config.yaml
num_classes: 24
drop_path: 0.2
kernel_size: 3
widths: [64, 128, 256]
label_smoothing: 0.2
orthogonalizer: "newton_schulz_5"
max_grad_norm: 3.0
max_steps: 14600
decay_fraction: 0.2
final_lr_fraction: 0.05
warmup_steps: 730
Rows from block 6 of a small image classifier, named by matrix and row number. Rows with one number belong to one channel. Each number is 500 + 25 x the weight over its row's rms, rounded and kept within 0 to 999. All counts start at 0. Numbers have three digits each. After the name is the row's rms in percent of the matrix's.
After each channel's rows are labels from the 100 images, of 14848, where the channel reaches its highest value: "strongest on" is what is common among them. Only what is clearly more common there than usual is listed. The data: small renderings of single solids in any pose. In brackets: how many of the 100.
# convs0: first 3x3 conv, stride 2 (model.blocks.6.convs.0.weight, 256x128x3x3, each kernel summed), inputs 0-127
# convs1: second 3x3 conv (model.blocks.6.convs.1.weight, 256x256x3x3, transposed, each kernel summed), outputs 0-127

convs0.30 095:489514485487507511490511552504554471520505517518517489495459500459452466486543519463510518505489501507459509491496473485541494532487493507492484482489496458491541543487495450515479523494498527482480475471502498507538533505491503455465484521464516477484481521484478478469476511504479511500463554487478479534498517526526518495486465512525486447482525504485523458570538480462531464507487
convs1.30 089:491498479460536468461498489490526521507509446472505514518499421487507473503530483545468496517517474459505468496496532491470498532488483506477463495512495477570479520462465520488522499475508514469544487491504526479509484485471540500434464536532527460492487458496535499502502462449466541534486499518501498487500520506476498505467475517508529504528496442505522506502490488494471519469476
strongest on: capsule (67)

convs0.91 088:454497486478505510498487495508447527540508490487463486476521465495488511503481481495481436531469497525485455502477543510537520501529476517486460520495482469504515493506497525546471486505517474521448478500516495540468501509477495516495487518463461458533507509418461530506491472468500522445505506524492544481492502477509497458502508529477523474506509513539524493485477495498500471503545
convs1.91 071:515531498508509506501492508504504484510497522498490506466533507473491468506490496431486496440448496489523484455482502531498532516465477500503505451522498468503519477513484516535534438494489516513469505525526499498522495499506536452455498462468527484496505458501454533499528521493476469503508495511460516502468477497510483464469463512443529493489529504469515476462465507504523435510471
strongest on: jack (79)

convs0.149 082:484499515487519463456498529473503518490464481528483499488519497499477495483501531495503470488521503511502495482491474495465499500456538429483495444526506483477472491476493516476486520477529489497508479481482527514531493488531506497517480448472498496482524472492500553537519458486507520517489507541515454457554555448453491491491507456502484490486457498482461493521455497543493528506470
convs1.149 089:515511508487466497514510488490447481514532447485526494537537430474544466503482480522500452467456500502503520500474519511524539520478459492513492493495498473501492451476495526500498509534521499439490516493496478538518541498522525521471518482502517500466464508499460504516527440473508507515506518469513459477499518470504502492475494472526505520518485471462500482451495486464508510533512
strongest on: capsule (29)

convs0.73 105:497489510482488466482475477504529492527453550490472514531547514497511460490511506487513500508535510473496501466492538506490503468473473514448472484504440503504496528482495515509461494490505550495491470552505494529475489516464503459466491495490483530487500563484504504495477443471521490518478537469473474527510469508492515530451526484493472478486537492501474451538535492522497536526496
convs1.73 104:483528482483521502476503491524504516559492479476480465578471476454533519490490485519509492560502492475464499488504518493535479496487515503479479501507488500483462564484490521485470488495468495521486529512496433483501497502477503524451484518492494505454509477500527516517497497543505529539444479479496507499507522510513526545507458489488578477507443485535518490531492484532487487485526
strongest on: dome (25)

convs0.190 094:523509516503549534496498517517512481498483482510478514476502514532511472491486462550470500517522492487489503553494529516497498475493525465483538476515478489489477480475461448510479522498497512505491460506472478467473485486519504505534468514514495465508522484465519556455422498517499525474500478559535503517540463522465549522499488493485502510481511495501522493494493498424498464491528
convs1.190 087:526484519500477518502531507472492522533511521464522478529469505509542502496514496476519477528503506513478472529508494522527453512527527508510518530468479513535521472485492550511465528509522512506558542504501451483505521494533488495474521496508515520499519504493553499471469497504508488489511519513492492490521466499510510508475522433490505514466481517508495521496486489525525535492495
strongest on: star block (53)

convs0.60 089:480466499494502484507504498498539507504548458538530539511456499452520462455490502509489481508506527514445476545534513510531531495464488517520511541514512530486491524561503483509449514489496535512500483480498518486496502495473530514507501516487503486513505477452502562480549505486510499483490529528506523527502507511491512498503446463491523511539524496540510450490515509470471442487523
convs1.60 092:462492472512510483536490526473482525492489467492503444503475507493492503485517490496500504479491512496467470454505461516512515540482476501505503475441498494469494509546520483467434496485519511482483452480470457464495493518464495507506497501474496496502507507497474478467475487528481457533511479507485477495525480504541513483513471509507532463484515464505428473502466455497491477465453
strongest on: torus (45)

convs0.240 096:497488514493487425508504529461524471521525422512490509482499497456525472465520484494513502527494470507508496520508510528498508515464486498536484499485565435562488452519531510530542531512523518522501467471456499492497479513472514487486508502518515481536486479452480492458482487488525470517459499522510492475494475477487493524470471541484497505508482495483507496482504505529491488535531
convs1.240 101:487463497475445471496495520511484513439490509518482545483462517516456512465505487479487501506416510469466519510488521505481491515502515497510483479465477528531499503503469474517493488526470497503511495478510496507457522492500505486466497466485512497530481509491502488493480469475488552491538483471468476476505499522523563485468522522474428485494503491453452501531489536493472487469454
strongest on: egg (28)

convs0.159 105:459500511503490458505487497502529526519523485560429516490498483503471516505522493475535535529458464474503508495470514502519507485527515487507550479525515501527505479497525537527481556460475510527466494480469489481486513521539495503486520481526506530537492463530515513489520463476462491486491548525480457508505457504502542507524472514522479497506516533487507472484489488483565513467465
convs1.159 110:496477486465542508471507494474501496463444457479483510533502489482497522507495492456481491510499453500485527518499485490483480515528478566559473485481519513500478485480543491501479524477513503493489509470486488494521497531471497520500487516518500543475513478497527501474497519466536489456494470474478504499538508517477472508492498441501502496516507472506439500519551520522506529505494
strongest on: star block (96)

convs0.192 093:553555473467487487517498540502499522495476487503516498487453474513560487472484477570503526482502487507507484473458557538487528482502490503477496492487533508494491422519471485512518494482450494520463483469508479516507518498478512479510458531515518501489499494519484497501465494523462483488503490497525514530465495543449483492533490495487474478455478478457505487505518497519486467500460
convs1.192 081:493483518527505489525493499513477506514552550527499534565481510546510485485507482528545469487468460487466501489504513472463449490508502504510469522482501467498504461483484494506521498474468517503490498510493523478503505488488469486531461530472540499483497519491453536489489505487501486478485450439493479495483517472489456494493552492506478512486480493524493517541529477533489476531487
strongest on: egg (49)

convs0.246 091:503523495507509535454495516498496498493477483532472500513510483509494488480514544523487501526453489487480474531434460560495471463489509541447525536497496521477495517532475508498532521512528488534504462468474510491453495498502535531503499454492523531476511532506495484496475488473533505503474524545529524511532466512482521497486475488462471470538517487489434474466523514471500519497508
convs1.246 101:503507491469495525459518507490523527516484444494501476476491517480537517543497495500502467534510512470477511501467483495501461490523496484499473579517496496499468510498517528473507510510489467488516526523512461490520531504532459505456481528495531553484512477497512472504511557462505501536482545510516507497533486502528492537478500448498541474489433508483521498488462482489518517477513
strongest on: octahedron (74)

convs0.83 100:543510474486533484469536471456501547512482504490473508496483485529550487490479487519508447536497483542522509491499510459531482476503494501485501457507466475506457477494466478554488522448491533497495500492499503490477466494510505461478506505482537555516535500472493516500539497474475497500501519484467522463506496462527536472489507500479525492471545489547557502512504513483555474491500
convs1.83 089:501479485491456513497468500513498467479456509486475548472482514452504479522500492527528495504496496488489502497500494524491472493463514480479505530448450426514499472522517491488548473498522483481511464525502513506458495482461511475456525495483500519498490493458448514459500521455504477500500493454497540519491502520508476505497507492494489483547475532486500542486475507531504485518501
strongest on: jack (98)

convs0.55 092:486530488516491514494489462483510512524465502466468505504517463466515533514526488487459511505507476480469478508472467513514451467498485500481461492478474475497524541500509457495501516534481555507548453498469490511519483509490420522500499497534449434474477498505521513498487489514548471501438504475504486541505453521490481493514501535529504496506511504502502493474483520491482460530518
convs1.55 096:509492505533449502492500472470523480499499468496514534516488475544523458484470509495503472499495483482496510494535464505488494505504473501498534501516486493545505498470474491523577450556494510540512501505551538477513484489527501476501459498510480472489537480444527490528483507463488517447498523476534517488531518512493531473501493529494480497501487462494535498478508453494508497457530
strongest on: cylinder (43)

convs0.197 097:503473497506501492509507541489465523489510518510461559490475477490516492531445483513494509517501475499497507552503489515484492490491538501473527504527498488497506491469474501487496463498506496499418489481509535478459491499522559509503466418463535555471537513475464494498489509471465473458528496499515437480531512491487515494526478510493514522477491496500499473500470520519490528518463
convs1.197 098:496466495527483493454482492500495495505497542484515547542462505514481470501500501522525461447527474510497466486521490498465502524495479490515508513512490464518487491467486464475543515476521512513533469485492513507475520482498476480490451517468479487488492508490495505487472517520502475485529471493494492512495511483488537450500485484520478491497493509516517530466509476476550524497490
strongest on: egg (38)

convs0.151 092:521483492502464493464551571506520537484507487505538544501530498511542509526491528521519505533529523509492518522510523524545510483506498484510527506460501513476522534501509519524500505546462496505534490510543492517516471497509553548469526535472528526491459549510490508491502493473430474541476494545468482536492502498534516503520484523496526488506533512510485500522456497475508507490514
convs1.151 095:472503509517508524495485481495460521502498511481483500512480502466529496487481504481519497506504499479507461509507523452511506479517469485493454469488503456490483474476508509515448461506500518448494470486445473510455551483493477499513466462504472500462451493469485495499484509496480457524490499495454493497490461490514446491511486464493501482478454504487498458491472506498485475507479
strongest on: capsule (39)

convs0.196 105:490498522497510510504513514490480546524472487508485547490494496525515498485550543511508504536434483510474472531493520486503549491519493483482505514457478479465527458484496502511495548475506475531498459484518501481485537479471512528523469463461481516500497432517512508475476476475512517495515500526480479536484516514449491496497487537470546492480445483512498464519529481511532491535449
convs1.196 104:487434471517491487460496505482481528466465492482510460520529545495451509468484487506493486488497520508484509506491478491501506505486499535513473472435495532456470511522525476492493484486500476521497513488469517479508433530488492525544501494467461499460503478509570517474508470546498501512509468479523489465517526490453538528507453498500545488505510473501458486507528511510525526501483
strongest on: star block (100)

convs0.228 105:470580547511439470477475461496474500471465508541497487503520468513529494504533471495475512540484446492535500503494499492512503493503487504507535509541479450498482506466473502522521459476463456490531530497511525482458520509557478463498498510496485493485518486517531526523445549487507475517484500481495521499504470518513512506518505504483461515468487470471502496483492512542504465492489
convs1.228 100:524512475528487521538514490522514537540461543517496518478483451493473513526506475495510502465469562494526501447488528490515502476501490530535518520493499488543472480458464499483506513462520495521518536517526493498500514516467499550465540552466508531507472524490521489525503488450483529504505507511544491494514493484495508544491525487479496516512501480470531474484476521496521460488506
strongest on: dodecahedron (91)

convs0.168 120:479496482482499503490482475502435500499492485505471469499468499520507503556446525532485484486527496459529497477491495513517528501499539515508535558516528548453465500476472528483426469501493476464516480465481474515472498497522523510530490461481493462483547511496549497532490540482508554494512479489458515496491482533488523516503482501520466492499507493504441495495500486492521479494521
convs1.168 114:478478510521490483525510492514525506487561491477494513528444491521486510474472483529522504520465508501498505495527478480477492528472491502457518501492489510509515520476531504520544482522500502561493479499510538490501428497456510475492481528500510515495515526477516511495486490467493540459482466460504509493491501505476547497489529522493480503499468439510520496521523476463506496477547
strongest on: cylinder (71)

convs0.207 099:489506504465490526525471503457473472480510448521447513509483481544532505480466513499460516486475542482483479499454495521511473490465495528478503509553509501504456465519475499479502525556445485526511490519533470492528482552515464487542509443509500443496488493516494501508500481495533515466517522523496476518495513523491485503464515464506495519447491470455511511487512503518510502509477
convs1.207 086:496511482488543453502492483514501511522452533498484518576510469476550562478491525499481437523528550499468532470489552477502490539519500499477541453536530490493509528485464524483475517484475493472490490526512501509508511483519482508469482494497516507523538500479473500520543505466482492500502502516473513457470486446478471503514515512511555494490464491488477513534490520481501447503510
strongest on: egg (29)

convs0.158 102:463507518494505493478500472478507496499513525481471500514422520481526454461544512452502509486544438496522494521508482490507491477473475505477463546541489459492536451502522495438478480514483475496544524507512490495507492509499498476513524509517464520492469479481523480518503518505527495460471492464492500515518472478497475498523511518442463479493536443490477498510485451511511504499490
convs1.158 103:500498480531549494544509530459495517510563484459493500510492534496507500510502486455477509508525532493494474475503511499516492454482499500534499496507469500478487511483552497477482475503496483507509496481506475503473526527500505512543497466491518514511497558493487500506469534558486472525484502483504439495536507503522481522482510437473487502514517505478446477498540533520519469501542
strongest on: torus (35)

convs0.116 093:469550508501537552472495510498475508467508463484482497481468472485486517508517525512451487503530512536518489494486470517541452497506523517463500494522499493482478525518494527536434481533474492504425457565499500478512494499507470519477478500464522553478500504511499537505484516501464538490506519498487496470494456503475499496478507490476502489528529550538463502467508506509488498503537
convs1.116 091:496503517502517523509500483470498517472534522465487526490499520505521450522465474522512531500554464519468474562530494487479478492533491515502512508475479526511496479495515430500485502496485517513535480493512497497503473505526512493501500492519520502549504505489462516511496445524493496514526463492485522497489481474517509501505530488490456506522526568467502507504496506522509458533480
strongest on: jack (74)

convs0.155 098:455556482519474460484518559497496477455500512522527474481476482535492474500462475511461510497513551491541502481484478452491496512481484470471504506477510503502480505489524442516493520469536508462485502461506533474501493544521541486454526470521468500500483488529476507504479525519496494494513491516502465485525500514511504506534515539538507479461472468534468460502476507503539504452486
convs1.155 083:481515459492526487489464516506497501523508498469513513507557446487452479495431485501523501476510438484526444504517508477509486492465448503496534532548506455541450471500523489493491484490480481498502481523520545501501513523480485487493510529506520523493469488494491477500517507554470527499511524526515478491528474484492516497488440506499553505491540504463534493459488516494501478493478
strongest on: capsule (61)

convs0.68 089:518532506478493461528457479500486490453532501501530530499501486495488472520481499518476488512506547496503510533487473515507534500500469506504490487575480472458497500514448478474506504491495498520498481469475518480515510562472513541478506517460486493482532485429466519514452542448506478514514482495556505472498489495532478507518524494521512460508533458512503533526489506490527503464521
convs1.68 080:500492487536521507488475487520548535509490524463486485492507543499497504480481501528507489536517521516505518504511483463491516495518489475463519484514487536476532527526467489507521530470492469560498494524459503516470498506489465445513547473475481456465491469511473483485478491493453509531482504532478530503468495528487479487513502450561487461479568490502441492464489475478499550496482
strongest on: cylinder (48)

convs0.52 084:498476520491531457520471474466480524487482485423515497492536454523520456513483560470498452521515463511507468502481494516510486467541531513473464502501448499479490525480506467518507520503499488514496509504506506491499547504521515488515457529449503495504502490533446505520482518473497475500511511503460450502502497543505516455527442478500525477532516492476534519497499505497515537506483
convs1.52 073:522503502552503482503479494504442451541517506577515477465464441533497499536475510507485470477505478502505481483523512485485526496494483479476472484483521476525490468511483513476522531498494501449482489469511471502511539506516511513497504502547479463482504458515490506509505488526482491509455469480537495467477513477539459491487479558503507488489510529509523498494517521471518532488526
strongest on: jack (95)

convs0.108 098:463487536470501447469469498533498500474492489532482472511510488507499499479559476493509460508484507460524517517478504502493463521505464483470497488530511528445498529473503519502512519445518491489497513491514504499487542468474480452469476516545523553495463511492483507478528479506503506478489466503505550444519484436498493489487529513501499486529539539533504462522513495481485496496451
convs1.108 091:497519541482489469511502531449526501511507521478480491501533500491485483480489490499474513515530522488499515494503508511524479484495492464512569481484506521544519498497431535483506573529530504504491506492545485526520492487502496468488501491509482507484511507535491482507498491500527519496559486529449518494446489465503519470484537535478534485505527463482513486496446473443489491523459
strongest on: wedge (28)

convs0.121 093:520487489465482549501492471512526500499524517513489507497497464477491481514482488442449469541506459507485498505471493461523488490475534482499490467479479446539508543514487530482497486462514508446469485484483485494479521481491506531488502503504514527485505491470553541481526504493493531463502484498493476545467478501471498504488523478461490514521526440505551481477509436488540467512521
convs1.121 087:471510484491506522494490513505480515488550505469486502542490530527478492483492490495505535484495477514513474507511457504497499521480492523556498468480554502478467533503562462527473497528495508504469471479506462479475489512470484533501503522510487496540481491480508510496466481579491459520478487509513488488523483485490562529534536534488545492443494514479510452510530492535483500479495
strongest on: torus (58)

convs0.130 123:488467530485511524477442523530476490537497497521500503496504512471479557504556480506530494431446526498500482513473507512491536475500514471487534492518492505498527471500509522549472545480505518456501484503477487469472497489479494490482494490461522461523481495517509532478456457471518517506469491557486488546522471522497532519472462475502472514476500543485494473502534491488515494525510
convs1.130 121:518458518504490494456517492512481525524524471483519478515468470530523527488479513472477509527497483513484493520497489481487464478513487535471469515475499518572486493492502455484496540487499495502539505510501498499505472522522511537520500508527507508495520493488575521504454504446509540467487459467500498481515504531469494527489477436492464516532492491500453493495555510489538552489476
strongest on: star block (100)

convs0.166 143:505513513490493489530485529467512514497514501505482511495541519446452482500492444522503514504490463483485550524492538508539548520492470491482498493472510488510549511521503475531509451459461471477483481485494513480519489488493479526493477507512512490511466469457502500523482477473473550492467490490502507479548471458477512479446455493468474493456536486483474483492516529525503518501560
convs1.166 184:501517473534477474508500505491488483478436500488499467427485565531483509499507501491524492482497509503487497505503444538504500516541513478530448488419458489402508486519461507481482462506484475485444511510487475507508506498523500534487490494512486515496497494487513507485491490491505454528512498485503507491503498490511485519458499526508471484540508499504501526500494513509499481488509
strongest on: torus (55); chain link (45)

convs0.201 089:509472477481499452494492472517465501482489480473464493467497460515502505483500543476490494515504456478489470477487543527464524524511517506503488499474481438493517518472462492495471510482523533485499539490482529518494489478471457482469492523457509431487462521490496447496496457574477513497467470494486512506483542471491511533490508505501503463446514500514515481495492501531488538499534
convs1.201 095:479485511488464485493518484473521479432486507504484525485519508509522489534485516482465502487494479492493486520526530524505515465503535482461497481478541517530496507509506469499455449479495517478499521527500481521481513476524511500461546463520519505513479490532503522495503465449494544501502474504501496526458530532506500491518507492481480495492513527488441520510525519524479510515501
strongest on: jack (61)

convs0.8 101:482499500477512504481519480504506527524469495495468499500492491468475500537432546517515503492544482503524490451514504532509496475493512507505486494513503484504471494510485492514498507502481461500472538550489471510481455490545458490503480469466479412527510475534535511508471498479490503507510518466533467567498462529472517475479496479526497529450478525499464469541517497499516535508508
convs1.8 083:480464474519502481510543480522549506503499499512512497478502509520479526533470456512496468511518486518510491483532461488498507503505499490468508503486493506504516523441469478487526510510505533515473505495481503491517453507455463489488449539500476531476499489519488478466504525495482537496447455466484492514473524525456523478484533515516524481469488486485500487426533475450472492525514
strongest on: wedge (41)

convs0.182 099:455504495471477483490490500507514530513449522498479479499526476483519458496471544530443495536533471492482517482520505531480494516507519491439470504443452480522501533491470492508500506473487487492494477474516523476474544501556491503455525522526484527505505538514471530501455481504508515488464488482472481493522498478489525483444537559478522481481513467487526518471483475499511500481496
convs1.182 098:497515488480502489483485506487515517550512433500481404562477442448558474499514499488486510521484524486476528508485509480513490477527493520462462511505466479480504538453479545462488523484504482500493532487522417492461521503503484530460538481516489521465514502511485506485498489513512529508452542497518512509515462513544464511491487499479521473476473511512490466519491516465449513503526
strongest on: dome (36); bowl (32)

convs0.84 114:509522478460452501489495509486529500490462513505481490516523484507513499492532499507457521476495481488482526517451492549488497464483510475481519529499494474496502513477476489489465450461478527492519522532487492474474493544545501458497467452501523523459539511483513496502462526512478541489520497543472468473485496521503475567502569507511498470514489490450485512490532521463458493496486
convs1.84 119:492485488505516471475468492502536505543509554523498572445484513501490491506513527499482485450541504523505507431545524511477506488534470512461506515567487513544474448527496504514481481482482476482512503503490531519506472499502522520500466518511499515522504475482477501500509519499496559491484479526485514501505527476496457500514485551467453513500503506486529495499479497482458469462482
strongest on: capsule (67); metallic (66)

convs0.247 097:515488464517531457480513465481483540488480501500499507508529516509544523482490512481519512548449454526504468475506508469537507466517473519483469485499490473491497491519491456502499541479526524499407487504549501514538494481453494509507474494473507469517500499509487463460527533473545500488519530488489520483509457489514529496490488501475492508510479524524521476501544453504517547515468
convs1.247 099:484518507481466506489495500467507513496483510502507490407475501509508498515498517496527489452460511500533475448443508488492506479460499513488524462490514498496514484495487495479501512519480533495480518487502490484461475458492494520511488511468480470473494506473516503484515522492516491487473454465498491464526532473495482515459485557477453521476471505509514473484498518500468503501506
strongest on: jack (62)

convs0.191 117:517468493483461481502494492486514520514470507493483509545454512483503475435469516466443498523518471501487487538494490499544551487510501488464480487497483493511448502511473484499513470480468475514483572496464512479544520505465521491493499483487510511492490474491492493510496495503531522469496492485474506486511455494418496451499495493487447511497503471485471499523554485543487518499462
convs1.191 161:514505498465463507525495519502489446445501548510486540512480507544515505484489502509463486505481472498525505475518517534486499476504494431463522491514492495502470485509459462490479505505497503497496513494491511521508437473476481497470497472499498498479528490491444502497512484475468488518518515514487514516445504478486438502509525458489467496549499475462450488485501486514500505498497
strongest on: egg (77)

convs0.185 079:484504477485472486530484490442500482539477472511516459486507471540506480492522492468456459472562492524484527517488491487504485497497480492470500550485535529530487539503462477530482471506484475469497465493537474486537461486505488460492504470521506522500470507481516523505472476490499491468486502513494517531496512474450515483524486524534453465513444501491482504561517514458501464508479
convs1.185 085:500479494513491464487496466502491480539440523497459527465475472518498509548469465500538511488497494514510525518504471479466503471501496504502516510540544476509466483492490437526495515462514489524509491531518523507498472524462510549472528525511484477481477428497520499502507531506473532450496491532499529470508482502479515512457490522491487507516466504472554473487509510523509506481516
strongest on: dodecahedron (46)

convs0.186 086:502519484506480457506491480440497519518471472515508507506501462487477497486511538495466480537512484509512516492508486517521479475538461496499468489488507501543497500433458471487467513448436513471472515511510485515495503489504491492469517459467470457501488526500533504487501474495477508503525476499524523527502449503450486507544482474481514521476530486440545491478492551491528540496513
convs1.186 109:544479513556498495508495524509477476498521541481492604416492523562443518478494504513483517454522475511494498517529467485483558456489463514506501517522497507519466427484503467525500479494482457512526512508504590492499514515488476478522512518508452491505439475488501461488501485494478480466504500530475534473507534498471473481503497515502448531514556502501510521487495508503504483485497
strongest on: egg (68)

convs0.170 084:454537458514496463513471555459528505478514511546491482474485487480521475486501479470461493478491491498538464546460476510502484491477509534527529480497485564507521514482495518490512498507506487483502512521491517484490491490518495475517501514467501462438477498491518528528477498455493537503545455523483498470437506468480466474550459516458504479499519511494514516494476517513487476500465
convs1.170 084:504471516525466507494473468517482516494500434475460451519472484544534526504487488531519503513502489498466523499456460484496486542479515506523468488455497514485479508496521506515543514452497494497491437487477512517481464520482478479549531510509529448493485495520502464493492487465440470520474492436488476529489479502500516430514466496501501468465492522527441472487517486481475506510488
strongest on: dodecahedron (28)

convs0.10 101:483548504441519499527509470462476488481528473489489494486544497505487502470473497515503485481482513463494524483500487497441498481507420513464516494483513487478513450475484518470506478489483527507504444520499481503489512461463466519505514506545504501513493522538487481474497456501523511505472510519508470520496529509524465480525495440521453520486508524464490484489559531509496550482484
convs1.10 087:485519507482532557476482489488505430479455438496499466555495445477519490485484477504456488495506459518491492526506549484532483498484496501456474499487486486457478522527482521488523459479469518470497486497497435472510462481514476550443490493529477449471501467473464539483483482484457494548428483481477511463514519478528461544514444462534542486470490504540514473499504477506515507530479
strongest on: dome (26)

convs0.183 088:487508501497504418483514504505477507505483437478491528482488481497463511533486508458487501530540491501518465512517439505508493525503482469493511524492512490513533457539463527536495472501505536493475494513443524451525512460507483473488508536472532525495473474485507502480525459525473501484525524515502486499516451454533515498463514515488490499499508532519541470487543488454506504508512
convs1.183 094:494486518529503515499472528506453509511508515492476512498477514517490457516498500520513509490514471539504485517497470479467496525510516482494518503490480517505553499527451539520534524499513486521497510521549528491502533469515507481470468480464490511512524485514514530514459459555503450490495481505512539483471525433499505496491531543501501488497517478501518526504490477461524533463474
strongest on: dome (28); bowl (25); egg (25)

convs0.232 086:523466512507551473497504508494517519505495491484530503446529559488469492499505484520495506466491562463491517521487480501500526506528510480487529503494526496476535515498513495528478483493533477502463535531506458536503495533519466481466473511503476481454475496492509518508495513494452513545497555532459490484499490535527520531451531490522528452488564476519516511516489501476480491550496
convs1.232 095:536507494483461511489512485509451491489503474482489464538511439489491469492530489455525532523488487463511521516509483501519496467520495477477522471486487485505463488466492465479504478477511483440455534467514479492492502482458498460489510468536491466486499504508459491499513470493502442440484474509457480488468451513509426506474506505527491502509509456521473521485487532470493500517524
strongest on: jack (64)

convs0.152 082:479468515505499503471476474486530502505511489520466499505478498479500498477579514538463504527495515519540487542475509524532480467519519516475493509537493481484467504527501469494468463477474502471461467462483508515545454504503472510454502521483496518512504521486470464449495499545546511474475514483528446495477492500510467504493518528465510484469538558504497487489476523487528539484493
convs1.152 084:494498528498479509500510517489523560482521494477497489471498530428515503498534485536518475500531580494467494470517491480512539583557508492494514473487491494495512483502489526493496498512557513482544515512479496497493459504495477506513542534493487525498502528494559488493507520486487538540518492487483509503473492434463544483513476462477478491475486522482523481488504506464479494502506
strongest on: wedge (31)

convs0.129 079:494475527482501496494492525484472512544514538473478498501472513466495466488509522534478489487448469510473510462481484515458483505498531490484496479473480557480478519455475494475486499483467510481502494483459477509511512497529445486489513545490527520514513550472503489511480472442528479455516491491532474511503505483537496487480497542512503504488446488528549498504454514489461494430496
convs1.129 073:515491514482446480496497495503507541467513482479486538487424518477508496474525504506460509495468524488515489430465483516500463508504532464481525474483510535501500469458531506492515490483456465515473445501481500492454511537519472452515507516519504477479468559465490515506479515507481521482472515509540502508490479488500497488505565480521474497442496515536490490481502463517461478474501
strongest on: octahedron (27)

convs0.205 111:510477512487477547499512516509533514501489507487461499465488505467506527528464492473496506505509487584520457469515512474488469487492547453462530488522510462512488561498465502528513510514515502482532456419484539500488521504547481475490519526485467484489500464465483490462490501512486466491492525488488518500526496499520492510486473496520494471472468491537495531469504476504485486493448
convs1.205 091:491515494473496539509531484454516471496494475489497487562489495522537481510478489492506466542510469491498507520504462531517460502499497524515473517484480497460491533485443517511515442505518514502506532525505524512529546527515494546492505534504495512486501455502491498532528481491526500499491483504507509496528516479499509490451462498567509516493470468496523519494526528501527506488499
strongest on: octahedron (31); cylinder (29)

convs0.42 101:486544472521501495467505479496463461500508517529476450476525459502482486498502465494454468495525523505503496510504501492487493477481462489486487521509509502505476514501517498493524445547504514506489537535466447486543518494507492483494489513493437528468488494454489483471490509479540445474482510474514478494491518480496481505495528512516482413461473473511503567479524506484464512519496
convs1.42 090:500480505497548503446522481485532511490471456468489421531502514449513494505485494482494502475548515529480472486534477519513483515504466567531498441512479529465495540535497485480496515451508500551497498517520507515515453502500501538487493495505490505498487512518542500494469496538472533512493474491529516496516523493483516476473495467483531483535499495473477473510499522470495513486516
strongest on: dodecahedron (61); bumpy ball (28)

convs0.156 112:495461521498481522459490509536502523525502488485520490466536490457505432509504503527493499505489461530526483532564485503469487507516540514489528499474500418538504531493476477502479494524477481461504479453497514521489482507507505524484510503500540475522474485496439489468459498484469475491507480479460508463478489475487508495480519518481494488468513471503529539478542468464520483479524
convs1.156 117:451480494529544469479496454470466505517504432464518452588532477494489506486500479480538479489523483500469511516505497469504506490451482539482476516490485492474484525467559518472529469503513497525473503497490476505510520504499536516510505484476489426495490475510466513527483498487474474504492494488473485460534515527514507521487454515526535496494517505521498487499555483520498507509511
strongest on: tube (44); cylinder (26); cone (25)

convs0.139 079:511505463521481495509498499541501554501444486489527455501487460477531524508510548506507503498488475473506515548503477510513485544503516516477509490470462498484487485455465501499499511475508535499515484526454513449520519473500464483495460508481495491546481515532503504480485481477495508497421483550497509495500446489470518527528455521521475489501544489485486492519521455523501500473455
convs1.139 079:513542487495556507514505474505505490509450514498487523508524407527517518516483503493481506489493501544488502493525481498537535494524493490497482544532531522541462464485513508503523503523507487509518530520515499505506472479539508516474496503542455537504466531482546458500525501438497501506500500521498540501503497476469453471530516492474491514515526493506561511483496524554532505489540
strongest on: capsule (70)

convs0.150 092:485496503479470487492489516507498469466513471545513462490497468495512460527531552486558510476502494468512515481460493489502497468491495526496506434494487522487520500522497542519488532471492512504504457551465487468505489496468493502491471464484542512533481538492502507476506517419517486463453533522497497536490507494476528525514504469496463501451515504489486446490513505460526490494510
convs1.150 103:505494481453499512474491495490519489473541498503515502525477499480467524557483469483493497523500482501487509539512434503496466491509504498498484552509503493507447491456509492488476493515494467531494560530511471507499499548524487487447509485540499552478499483498553534479504504440516509494502516499528475516529519500478499494478473442529504476514522472475469512496507491488506492453500
strongest on: star block (45); octahedron (43)